From a checkpoint of a small multi-label audio tagger: norm batchnorm.
Rows from block 10 of a small multi-label audio tagger, named by matrix and row number. Each number is 128 + 32 x the weight over its row's rms, rounded and kept within 0 to 255. All counts start at 0. Numbers have three digits each.
After each channel's rows are labels from the 100 clips, of 14976, where the channel reaches its highest value: "top examples" is what is common among them. Only what is clearly more common there than usual is listed. The data: single notes of 20 synthesised instruments.
# conv: width-5 conv, dilation 3 (model.blocks.10.conv.weight, 320x320x5, each kernel summed), inputs 214-319

conv.309:110146128132128134096076150184096102098144088047105125155178095115113071047124115125128096102158099164132125085107103051111123161158095123136133123099076101139044021123131133123152123134074116131143135125054102161167130109175135127101144140035132124085081108091155093129122117153088166161105171177115160114091125150050
top examples: white noise; horn-like

conv.53:175109146155163042123136108164105111179091084160088200154110150205169154134132159165128122119129094118145105151099107108137102111169154158133130174123091120160208148168137130149135150167102138140120086123149170122110116138152189135126038168125076117150108119168116134113170110128077114132126088152119127168161133048119
top examples: short note; A; text has "noise"; note: A4

conv.161:140132123126085117144099139112141117068132143126157105158037135006075089121135105091107113151140117184099065106121165093126141126130040194135116141166132107183125147134163105112115167166165173086141161116102140089113181135094082123173128044139156082140146148147169125150128076159076128090091142099101130072115122147118
top examples: oboe-like; trumpet-like

conv.254:082130142152081081069129139148112132183145157070080126131162152056122117033106093136145127088136086090117145087123104081120092165120105114175152122121162125127083068105084105173173061116065099168067151159103121132116118214130122114159170070103143103114164194029186074140120100135161124094107102177144148159117127147120
top examples: octave 7; octave 1; bass guitar-like; note: C7

conv.47:125165152162126112133075137126093151084103046132151129126112123119141141084126147145132101218136119131085088142080133097108119127113114132110107122130099081119145067070142138066142099138133109149150124094031132110148113084140148105128099128097189118146087143131110102102121059157086109155130135174111113140083102136103
top examples: harpsichord-like

conv.89:121086071107146145102163111154138078111159115072055086139079138131098133033155114146183063019157105167147095086114086095122180135128078117153175159126108067113128114137122064151165147154148169162100140101098095117107106148193107124165085111121097147149125110125159123145111093101133132082150116091139119092148096109102
top examples: octave 3; text has "noise"; bass guitar-like

conv.74:176132170112172122137138117157198080129084127119167167133140141135106140142069079156099116149071117112177117090115083171150131161105132020136093115096095142146157164100140109148116168105110136101122131119129119149115148078084123094041130103131132130132122069137098145122119139155128130090109140090152157054148105111141
top examples: slow attack; white noise; octave 2

conv.301:096120125109098106147106099109090140174136111139092148168071115091107108104122058111132131075149042071074103121136123153121122141137074111143117158130107102076086150099124079167087146145135087116064132080130083127136107176124061133139130077153132085127171129149120079136078126091141103119089096076107095138117130124130
top examples: mains hum; muffled (low-pass); rumble

conv.38:143090130136110143117126129079160085172130135087144060117092130072128145119110103111102027151175137147122176101145116071136147176080077072066114123102065115119117119095131104121126167122094150070102128102135068075090154176160115124091142063082144175096146124158089144171130098119158102084097109130082134086123127154079
top examples: bass guitar-like; C#

conv.197:125131159115158091113127096114097096095093138022129094085130113121128125068162156141176151110121096157114168147084137152112124179122129139140145149088136117126144081124075114130145152124081105140139127131129166142142094157127134121134095132118097124178137143096149100151148129073103107100120077121141112119145117114138
top examples: thin (high-pass); decaying tone; text has "piano"

conv.45:066126116167118133130060118121059095124157066048067140162142123100148139041156112118134077108205126201112125127131103032116145160130085113134138142103119057150129022093122137120099086133057058110158122121046132142130122150199145110111121146007152131081123134143144067132114126147125135163094123157096139117091134162042
top examples: sine tone; mains hum

conv.124:144123160089105139096127121151116140145128105151113151121132129153106061108092076120101096159077080044120142112183086138123121066151161123109097107131105156061083128122082162097075143120138114118119145144126132136149168092113121156145120156100151124055097096064083140044062097094138076165154066123130165150101135068193
top examples: reverberation; text has "room"; text has "reverberant"; decaying tone

conv.290:128116122101111132110093105145171069069116125084160081099062118093116037118120149115099059160154125148120067111095128103097119147130080154117133150118068094116040096086172114107130126114119150124133118108071098114112136096171099117144091089094119108086108143106104051145155094126088094095142131154105111139092106146129
top examples: F#; D; instrument: harpsichord-like

conv.260:155092099076137133121106033120100119097098075089087079107135153145085079090113124138197085112108092201138112132116139165146123179099190127146151121062122075176102094121100088130189150146103135136157149100072139117127128101155133111120093139117116185167067098116180140098113085147108131091103112164169127123107083098040
top examples: pink noise; horn-like

conv.90:107140112104182088144089095173054080130129082092057104175104151128134104068155106151148063112140046153089151137185104155134128129117147063153140111098169114120109158123082065134085104105117050075135119137131116132136149127133115158119111111124146129044090086131144152117106077144116087161078048096118087101113106120191
top examples: oboe-like

conv.313:195136139125000079140127123131116094129103103091119120159122140158161148125155126129161085177161090133157134112140156162112158134161110132134076175130083119149143103112164179111161161162149116097116076122128119103176126110197151192125076132113112165133127086155099165142160117114094104141110089053140214125030101122111
top examples: octave 2

conv.84:090163140129115114125153144122161134110094075116166137116141130143119092122079146114084110207098092126110095162055089113136093129100090126153100115105089114136104092138134145134162103094128144144136101128121143137088132109128150081122106133118134107112074138128122127117104115170038111130111143099085132176137128139132
top examples: octave 6; bass guitar-like; octave 1

conv.239:108152181179057033108104174135086138165139123126142112158127062122160114050112115086104076138177075116138122151139105151119054111073147089172114150141093136104156154150139119106108102111128097138098140111088116116067131172085091180138160085124140128061159153098133099175148073132100110140106116077088123132113164132137
top examples: organ-like; reverberation; text has "reverberant"; text has "room"

conv.82:153088153100147122042158150107105107134133156079072132168142141145137150160074069141173177135115073107123153115141081123122138167153130103130152166115069156127089131124121115153128127104124126203130075117182032101121141195167119111122114090158130152143195168095083103158120111106147120094132054082189148113127088147096
top examples: octave 6; bell-like; sine tone

conv.129:141137160123255117099129142112126129159103115133120109080160122166133143125135136140109159137081145124136141151092124136188128123147148127105170117120127152094130142160164034211091134117075113145108058143135041120145057157147127101129124149083115136154121135145111146080133105128149102134158087176131042128184135097047
top examples: octave 3; short note; pink noise; rumble

conv.159:125112072124123115129162126115134124105165135142120097103072119100044103166122141069169160108104150134076029122140125128115141141107097077109169100146092136098158235087147064141141158136159159145150153146137158113072130130044068115074127141207135118181182105151100139150082141121147128069097102033164092117174135161127
top examples: trumpet-like; clipping; text has "clipped"

conv.102:082106124156151102115145153102071115124162084116034091146062140110106168142072111103148152072194078147119113112148052110162099177139105118115180157097119093136132141120109112175123092095103091199075145087103111102090147255186148101156139059124122129145169206184125115128121118092144088083109088116151114130146149135121
top examples: electric piano-like; white noise

conv.119:071085087099153162097155096115141171145122147208130109100125175096088170185174178133117155123063146168084052133195193096107130157116120166147098070149183133137111202120089128093160132137192131148149142101150132156062151098074140127104108078205116085087130133091193128109136164088166152098125128171195069144135126079119
top examples: short note; clipping; text has "clipped"; octave 6

conv.61:152147171101065152029139118170152128162180167085124139063090123147094118158112116107116135206106153106160088126162121082073118159129081076064162096117105131130138134126136090125082157152102152111198130106157115123125128138090111038087070129135160071118125132113105113132128100117136133127106056065105098102160122162081
top examples: muffled (low-pass); sine tone

conv.112:148107133115149142030144094152120111152169109100051100100028141105099144138128120152181155081112052075081103116129117123096173154165087061078160122099116079101115162115100059134137166160141126171153106077121089108129093139122113134125100126168120135194168110112093136120131090083182131096146080109165107135138121107163
top examples: muffled (low-pass); sine tone

conv.116:110181150125128099133125121142136114093095058110168122120113118110094132086107144161113113195074041123105085133074069097111108117112089115161112095144100103150121099132135122108169061121132132189143094098077102134098074092137115113148106090136158083119089173109163107083099098169102116114090117139143128138095132087117
top examples: octave 4; white noise; pink noise

conv.177:104129144162146083153062153077107136158102093133117145138075117109168131106118114133121098122173095164090143124150123081165097140105131166102126173122133158116128106116110093189073116083093106128121102174115114098133105211209132140201122112086146129095179231143154101115109109117138061110133059176121090160106119098126
top examples: mains hum

conv.126:075111090083146150141140164153141138061154147115097143141172110136113086173142131123119206092112186141044128083124119131080133144151104085094149030132099174119085134126146156160120096135145162159175106157175146173098144107140144090057132153156082080123112202137131125110106204091067156125140118073136098112163103159109
top examples: clipping; text has "clipped"; short note; trumpet-like

conv.212:159145109118097097166076108142137113112153123126172135171133120093143128139158136147152152139074121115102146147120108154160144124155121094020198115142106116139134141125155081176112112114134128062128094177145129084080086147036111126104132090150086116140132117094107094187142144094189120141103153095154128118176196196165
top examples: trumpet-like; octave 5; clipping; text has "clipped"

conv.232:180137125135136126106126100128140094109135110079167132109076175078139122102148145107132051162135100137166106136139127093213123168137055128128136142145122079187139102153122065159137196152099148059102171142121150018096165122165136126140124076105088139190145074129140087129198015135119124121111123137088153108157121065112
top examples: short note; sine tone; octave 2

conv.188:117116148129139112182101159092110161101091132111106122142136075118123098094175120108090120167099144170157145124108136086097166090129146226122093108177160145152137074130091116075059119188127102097132078138131158192203096120128114117186124159077161114093081132162158146134085152099113110141129080137122136133095117075165
top examples: clipping; text has "clipped"; organ-like; instrument: square lead

conv.268:090129167090141163046153116079124127173169103109091107072089128124063134168122081120180138139138067078083113104153119113108128176161075045101156137105109123097070151107112061172089172134117096165111126092131106136135121161142095092118092112145116094158171133145151090098098130070175120082147054135117092109122155099132
top examples: muffled (low-pass)

conv.184:119152173106123104042175173152145129162129132158141135102142053142108073187086116151133115135122084103147097126138130107134058141188123062152100170120016165144077140121115116118137149148130130160113145111142123158138154101185118130064072152129122118090138109136123121076147120098078128128158082089097144081116120091077
top examples: A; harpsichord-like

conv.118:136143104142183126161108142122095112077080047142124140117119129144094133114132135131186113120110124188145108120126127230132106104117155095152097125077139098141122162124145118100162153071143150115121110121063150057176140035119130192108135145163134133158056098141116141067106098148112077128119098185156140116059128070167
top examples: rumble; thin (high-pass)

conv.121:154130063130085123101151117129143103148161135131133137125094125100084151152140157099146106099095141106161031167163097130116128134108116106124183136140113115096152239138152085101128137124160137123103111130133099071008109116022102134109101097198131125151146088124128034172137105085186153094113101114141091148129142140132
top examples: muffled (low-pass); pink noise

conv.30:158129140142143095112107132121140173126050154180128127122104143175131153148094134145109181160112157187127151135109149146142143130141097082113143133065172152141151142088107145169103165115100136154152052132159112116175116129170210101063058113115109106124137185141113154106152115115126092082148156102071109090138138159133
top examples: short note; organ-like; octave 6; pitch class: A

conv.6:139095079116157114141134148124145049110105148097110130132144133108075121135080129104082131134101133172115116111026139133115177093148169163162107114105160205135149102105129114157108093157138144153123084193145105147127054143104154099149111148059149150161091109131177147092136103105115069111101036172162147158121147129108
top examples: organ-like

conv.16:109074119133070128139157112169155113120087141163158151161094129101093110176081164133085139119119109142127089139110143058159123191150126138141052135129130117143145106062070146099174145143103164128172180147173229150118158086120148093119119140081101129155120105111101083151137136111103095155119123077231162147144165128173
top examples: octave 2; short note; white noise

conv.279:175117144113246122141109138144133136118110136137141112084127123149086141124158130151098143132098153129154124145135125143141169151152148117098138104135123141125119132115150063156080155143101126136123070108121023129131103147143110115110117151114113123125129137151076135132132156104158118116116110130142000108163128108092
top examples: octave 3; short note; pink noise

conv.43:132117156185134096059115186144079104130123107132050100156113138137116135093103096116104160131166121136097121118115113125083148113155126120119128123125128152116115135151158165183143114119136127183135107081138022119126146163113155115154139071136137153096155209115122191089135075146108119076089120073067125079148147147066
top examples: saxophone-like; bass guitar-like

conv.245:126113119159090037190103135110093118125116107160100104178123075088100113135123117090096115075144095147121083139159080140105134110111130111148168120126146133152159177144092115133104042094143122118085112153137153137034082167111101158135107070140132128091131167170139070170126138122154089086093130122148051124155148111181
top examples: electric piano-like; square lead

conv.49:121076153153120095088116172098133181168105147160141121149109135073113115141109089141111166128156044131062128147123154094128068105176091129147114125121130151126078149151124172153148114107100135171147125106117110098083132138186137125101110095150106090063122208084135103133162112128098155054091206127095130040111151094100
top examples: bowed string-like; slow attack; vibrato

conv.57:150044063111166146154118145153162065103106137135095124111152140130084128171090135148089157122079133125164100075122128139140167173148148095146128100062151196167131116063121143160111097122118173148145149171137139147114125126131149100065148117102090175184100131155140113144160123138151080113115099151178162101156123151127
top examples: organ-like

conv.4:129102086067164135177168114085123082116144118131124100106122123108140086147092111070137108069116140126110138069157143171115114172119078157119136155148084135114058130092113116164107163091140184126109140155119099113136131177179088167142133117140126086112192154182106127133021143118145089139126065132179142113127116108149
top examples: clipping; text has "clipped"; bass guitar-like

conv.249:155143125103201131110116098170127090086113131131128154053141135135110110153171126177138127101127119103160078150140100121124141128130164103075154148115108120185134117091150021090155135158092156126162148097124128112101120098143131095092116144127121138138117115120063050148186124113133124110136107134162000118180103128135
top examples: octave 3; muffled (low-pass); clarinet-like

conv.211:153129092148117128057108130131108138068155135122089130099106128083092131123151119123144122013138087119120110063152149175127119097116103134100152116140150118079135186085156117117130094118133081123035151113104144090106136106122144152070113123166145122121101074096160134134113119118111120091150133132122127123094183130144
top examples: pink noise; square lead

conv.178:140124097114197146101104106183123108078131140134094150071092162126125105142135139135131154110150108109126098151149093080145134134135137140113140122169139105193148133145168023106163151148134163138158182101136133099106142118168140099166122138115100125149157137111088111111155112128122114149132145117144000101193096105125
top examples: oboe-like

conv.292:125109163142120110100176144137098064154079123059079119114158130152146099103119121136118056124165066118142186125138096136129117160086165123134090167085095172151069162163121117111114088146080113086103082177145116135102148132150152090134114146078170130077074122128149125125185131110042101118121022095114142149085102100054
top examples: reverberation; text has "reverberant"; text has "room"; marimba-like

conv.318:143079140146120087093111109068116201147116103107125167113142146149124144079104157125133116183128116093110118217158029107103108141110131024101148149121102115128118105131134130099158108124090088134151144097180141092071116154129131147077119146143075146074187133036124140131141080084176162109142161081074124133099123143104
top examples: plucked string-like; bowed string-like

conv.130:142137164096179120133175139088107091114108154082120143112177079126156124112129129151134138087116105132164179112102097148051107142131133134117147128051155138123110061131112110104119103044068156169156049097133140147125054158160130099148178111094123115133125166112135128147149126099116103123160094174161151126080139137137
top examples: thin (high-pass); decaying tone

conv.167:089110073114051134109135064120114118024121121071094143117111146076101044139104109117122115079178069122135149120130125138109108117136115138095108155081129082162116086115090094057153106120092132084160191110145169127146146091171125082146097073081124109111117067130106086157151132120062123092137138032105098119143101145135
top examples: square lead

conv.10:151131137092138097078114111157124082163158138114103136135077133041109110125125119039184100167064089113134120145186097132108103154128108134110114151136127110079091178161127100112117116124141101114107088129092124089133099121065110194158103144143181130120135078081132138072052078124152103144098043117172105148119114067189
top examples: reverberation; text has "room"; text has "reverberant"; decaying tone

conv.29:120121122132126127076127117100136145129147210098115165137110165129128143133121153130147132136136096092112139208141089153150109123135078082128108127098123142118134113120117142187089065109121116148160150144204159081130142122142117118112156074124044163099127145103127110123133046086139104092098158100060134147173166147156
top examples: reverberation; text has "room"; text has "reverberant"; saw pad

conv.179:101135110153045040184094176110146113142122152158156125210135124113102098109130148069127148144163122162045084150095125151176103142116113097225109132134141147136122185129137123185115139094150087141073144160111149120083131155085113216129164116155103149127169176101169088169093143120098114096052150081130146156132127151157
top examples: rumble; octave 6

conv.23:118164146166113097105060167139095113151135080105079142142088150084098170039146110157162087098148101130110101077131107090127139132102047114129126133102113107107148118086149107108139104147128086128088130104068070101100138156116136121118138049124192072111118160110135074135140084156122113101105127174091129121085136131111
top examples: slow attack; G#; bowed string-like

conv.94:191149157119129108137110119175164052143105109118194109099139089130129106143113088162114097127126112062126159119101105187110129148094157021114125090085088134086114138118147084101148155112088148081113132122103091131103105096064115145082151120110144152139123074123103152157131133141166122117102128082134151086127121157139
top examples: rumble; slow attack; string section-like

conv.115:122157173112045092103117090085158127158125127090176123132107110106142103129119092159103079132112075052098151130134154150073124113104128076159132120109122122121129132108139082101138130167130117087148144109128112130111100145084057168098146048116155124097117126057108112181148083113176098095087100047058110097124154178114
top examples: slow attack; bowed string-like; vibrato

conv.199:093127109100096160141110108158140064080087137157136151124125137112101098186104179156135126144094176130132056117085170068129137097114149180069119114144139141146131089080126119042153121149151161123173125159150196146115137066060142063118112150103155118150097111137117104123129136125114061163128076119198096187115114148114
top examples: clipping; text has "clipped"; short note; trumpet-like

conv.171:117123179107115115158064132115131117168091137122092132168062147137103143084176113144104124189144201173106112125127159116045170099128128134126086095163113119094050088128148106117118119189148120146126043061119039142146118117190138183152131127105159141105076144109124169044105100117132087156135098091131140113061073106151
top examples: decaying tone; bell-like; muffled (low-pass)

conv.222:157099130139104117141078049160103117125093121162097124136072160118064118120150120135073102121081114089128040151193092058111150132128154144116111090165138097137134143118105088087148108165128119087135149087129122151068149166106125152139108076115130145076123137073116125126155111116170103093047115080153057086150130062139
top examples: muffled (low-pass); decaying tone; reverberation; text has "reverberant"

conv.33:098060084097170150148141145157137073052073118151097132114137113122072086175120153107123118054082151148109139085175150130118138164116150111113045084113138173112111170115113175080132138110112163104135103180155154169173152082116107172104119167107154116084108093164118180092086185100097080132105031120200123146125105083138
top examples: clipping; text has "clipped"

conv.41:151105164128036097137117146089165142120121152095096119152095134138146155140137123152128148222078168207112107125106175118114158093127125130124120147114131159105140088148180132158124110116147122134124000103147073078167092112101132141155109126144134183118127166126153171093057071138112110099090120106121168147079088174093
top examples: bell-like; decaying tone; short note; octave 6

conv.110:090168146139119156177110136132136126095095038151150148185139117099122132127116126125102131179133084180100116161082089099158152145139118137104075124124104128155116094137139148148124095109147124133125102138114137143105121108150107095124106134128157110123106109165134116098077169164088140128118183135089149157107129087126
top examples: octave 5; A#; plucked string-like

conv.287:130142095119127157086110151105153122101181175116133098083081089134111132135187143121141131082179192121084111102176160154057161129134041084047209116149123098139120158128170106111108167162158146124146138092136111111118127136161118105067138104155130048092119143134121107156146108105157134111175118079111053079133181193170
top examples: octave 2; vibrato

conv.259:110098088060162104167134128134089120131096104133088129117127155118126148133185154097124116116113183167166086115132166101155153121122108166182074157211119079212112129154086133082160183170156093099063169078109119142145164108163131180160140124151075130157171083131140109133162147121129128139117146141205121154116052078136
top examples: bell-like; sine tone

conv.305:091144136121163133126169150154148037128106104109149133126143106079104101131094116137126074109193101159149122116138150167143020170084129076147117123064094161135095149096083095106139157045097139165119142147092135127078183131184103164068123123117129125106161117149116102162129116133100072137141050136109111079128096154093
top examples: mains hum; harpsichord-like

conv.79:119149150112137178142118150085143141127183149122164111116136111101113151115144136136114062145157106106112091160151116032165105160090130058143080091100145136138094097121128124122140160120120108151157177100121122134094111140180000208070218108087091145076149147154134109056080145127192128114112140128111124127118167029046
top examples: white noise; octave 3

conv.255:156103141130133110072132116113146128201133130111086123131125160160168144091166153142128122093155119128175149145139152162110068110113127139147134172102117127080108158168184137125096056097102086136080042101080053096099102114144157122150132124169128136069108178102141159152154076113132168101125089130129149121050134073141
top examples: flute-like; octave 4; vibrato

conv.111:162158140116130117142147118111142087139101115111164153127121152139097127099127132119106072158103175134139128135119119119081128153099135082146106080125124093052141086138137118116200135089086186137143133068130131073099091105137125152124131129120126161112133093120092221078115088188153071137097133132093139107126088130111
top examples: bass guitar-like; horn-like

conv.234:127141118133113141080157000141126137100080121099142124055114219099131093112107147048122111174130084072096116153074092138115121156086128118151125092138158080117141120135082125127139097143130137098152157192144153107078128081108181123125100142106116137152109087052122109119127087143105131160134106118109125136163166148186
top examples: F#; plucked string-like

conv.181:110123123151114113120110099117118136161137132149129097136108167104152162115124131093130139173146090149000128146112177094132100116119083141128160098120174131146135160167141154189103108144146119128132121119171116123119103142134145137125119125153075086090098156086181124077117110125129131108108133153068149148132205093117
top examples: plucked string-like; organ-like

conv.198:113149179136110065138140122081171115194075157096191157150112112034112156089146094111106098145122172145046157100121172108073139154055060104144109058138145152103160174158159073157148157166152128143104079122144092131121122149116115116110107116141123047090153164143180158129131128099095126121115102158019080116133083150098
top examples: bell-like; organ-like

conv.48:094157160148061143131076114161131139125144145099105104159083142087126144142147119134133169244138169172041098107126148051159194114140099130123158150174136120214137095129182092143088152229182110096144101131147109135185135144122120104128092143102181100138112162121113112125129112163115138143140108032149150101112115180127
top examples: muffled (low-pass); bell-like

conv.319:099079140137121099124149140133173134117162146096128133087129096109082157115139120144091123154106141103110053124165099085154138118118122050167152075096116155162173106052126142174129072142090118170110124158128147151065107136112032107008138075111101103126110183134108060123126091121146109064104113103153121107173186135143
top examples: bowed string-like; slow attack; muffled (low-pass)

conv.308:142137127117118140094123107146143063135090069078114137093104145132144175115150119189118045137092125081163137132150147159084162108096142105091127166107120128136131145125133090069147124155121130064119117137125123112168160091086121112103108096096139132084076065151069158142144079109161067122141065106076151135091106170071
top examples: clipping; text has "clipped"; vibrato

conv.235:136187153157128097101101113160145128153125159109190117095117132083070142135168107118153147118132127139040152082125194127110129136104046047140147036135169136119132172118172088132118218170156103114108106112102117133123138081115121133027109120173143058140145073084143163130145163160101138090113136137114117076129130145134
top examples: saxophone-like; trumpet-like

conv.264:083135114181128082147034146116092100126112058125116136135088139074110148053153136099074067117185141158058065127121133116100116115096077113130134104124139085115152111094154141107111079126119093121113148118052119084041136129134124122082129085096163063079123143150115074149143085158117092108081142182067097149091157188090
top examples: mains hum; harpsichord-like

conv.140:126134161154134108100094146153116094073107089093109139125103133100101120101172141137120088111186145209179061124109153063162124121139097160144114166101099100110113070106175131109182139150094124149083119115056110090109144101191162153123135113064160131117060147113113078109177081158099115099100105171115137114091106092065
top examples: F; bass guitar-like; note: F3

conv.273:149104106142106068120084122102129076097082120109149096085108115098151119122131119119048084058157133161137155108120148121104118142086118143089120102104116096113116110151189104151136104113075156111126095136088122068081115155146113103150107066082145140117123186137135146148152082122153079080111103141082059122123159142052
top examples: mains hum; horn-like

conv.206:113135156154169096141123135125106117108107116035062170117170128117101163030178141172160116084130132184143135119118122174123134118092140147153084107109145087103168078147152113101186083120073102172114115093120131126099111089180117124120162119095176124141036133128155140066094133157102117131125107176142108116119098110100
top examples: octave 3; bass guitar-like; pitch class: G

conv.39:105163146112074123115146064128157138120114117085156086101087114087099093139125118131128108194105080037070096133115129111065160169102137115177131114128103101143140130103094074034176131186151144109135152133117127150096111113092092103088091103113152122165105060118083083170138094149117113099095117048135111101145124147166
top examples: muffled (low-pass); bowed string-like; instrument: trumpet-like

conv.98:157148133150141074060104151136120106167199157092143117107113106072159157137144139155214175151143111108090148123141117107099134161144110181085219178127139134098103103129132063134095091152112110162130090130128095124100073201130130093194134121142175103200178176102177120168162090109156136125156088156191111148130162162152
top examples: thin (high-pass)

conv.280:109096121105105138095100122149130118159146137127085111087086153143119112136194126075112108117170202190203093099120187131125139079124097181120125174147142108110123145122187103099125151170134112095106117098098104096188149128137144167168106124103124137129122093115156103117147094100097103133120089120114085126130049132152
top examples: decaying tone; bell-like; F#

conv.11:079183148114105135064049136168066109091133096128116139094121137099145014128090125112163108141135109111112132139133088153122060066132086120137131121126127118093000098114146132131123091032138098123132125144096127110138155082142145171162119101097165113084075110047152112093107084155060090176162084148108133125097158155165
top examples: vibrato; saxophone-like; clipping; text has "clipped"

conv.35:091142159102105117120108159113123115120137156073138167134167141105133105139142138141091166155176137155073119181087157088116129098152137088154123102117124153153069067135127121137109123164095114121147158131156150161119163164146094143125164092073097111065115195057158152118139120088139127100093141097131166163121143166134
top examples: short note; slow attack; bowed string-like

conv.170:112062113108149162126139112103122113140156129110044100150105126131102121110114090051177146128132079100095137114139077146136144144144119117086114143122086133061127150159134114152089065124161115147135075110147083121148118166161108125158090124168133135120149147166156161069009173083118120104097093133124118129139105067153
top examples: reverberation; text has "room"; text has "reverberant"; decaying tone

conv.147:109102088089168125131156099102142157114143104117081125149109171119124154131140169097128151078085155134132104118172096164155134179122111092122158138110084106146137192157176130167117123123139089103083141116159113131091166115151132110113088116192053139139118133161078106113135157116105149124143133036112094076163164103098
top examples: white noise; electric piano-like

conv.302:085151131090095142157104106194129172101126112128079179108143171133101135096127141142114202026096155180112137120125126205120159106130116105132123074124144099105111103134141153135163082120145136153138113054150124166130154111133176089092109110187090103137092142061140138051112190120092189110101185073162107118107101145142
top examples: G; text has "piano"

conv.125:076057098123152134148167126057101151132124121132044106104077151085091143126130112129095098040107152128123121089164115092095167135128092136104132108171098118146130101092088142104124121130126130139110132128165122109130127151175093075131137131134097108105129146144098109123065114049135108125137048102150122091161185108127
top examples: sine tone; muffled (low-pass)

conv.242:121177134087137105094117116198145086126153146082171157093115085099098096126071137131149100114134113133128131095156138162136105156165090087140166138088091179127105113065099112166095148119086126102096132202139116134118130154172135140045119117098090117130161090096085114169208125104145104116133079140118132081135170122152
top examples: slow attack; short note; string section-like

conv.150:196081147136125122128111034110141105111076131153149000147122190146136143093118104103076114167156107141142111105119124128139101077106076138121127146123142072144157122114183171155086124132150117125146050124133069107122129088184163107128095112134128124123135156155132131143133137133119113089110125064090135078111157131100
top examples: trumpet-like

conv.64:123116128137034131191125132139110146114123131143114128173111114100133163109166161127162113134128125164126093137112122130000173157128118134136081140133125133095132086112140253046145117123136143163143062130118125126164076145131121167128138138140130107140144157130115123144107150106144110134081141126156197149001167088159
top examples: octave 4; short note; text has "noise"; organ-like

conv.25:149123150081134127151099091143127154142094116149145100140080173145131022130137116075110136159146160121137131106104140121074134084173112182109140146164130125111048126102143142137058111173154148103134107136105115142196105099120188166167097163086117133104104151072116142093161116092120093144125106120130132127118141106224
top examples: F#; F; clipping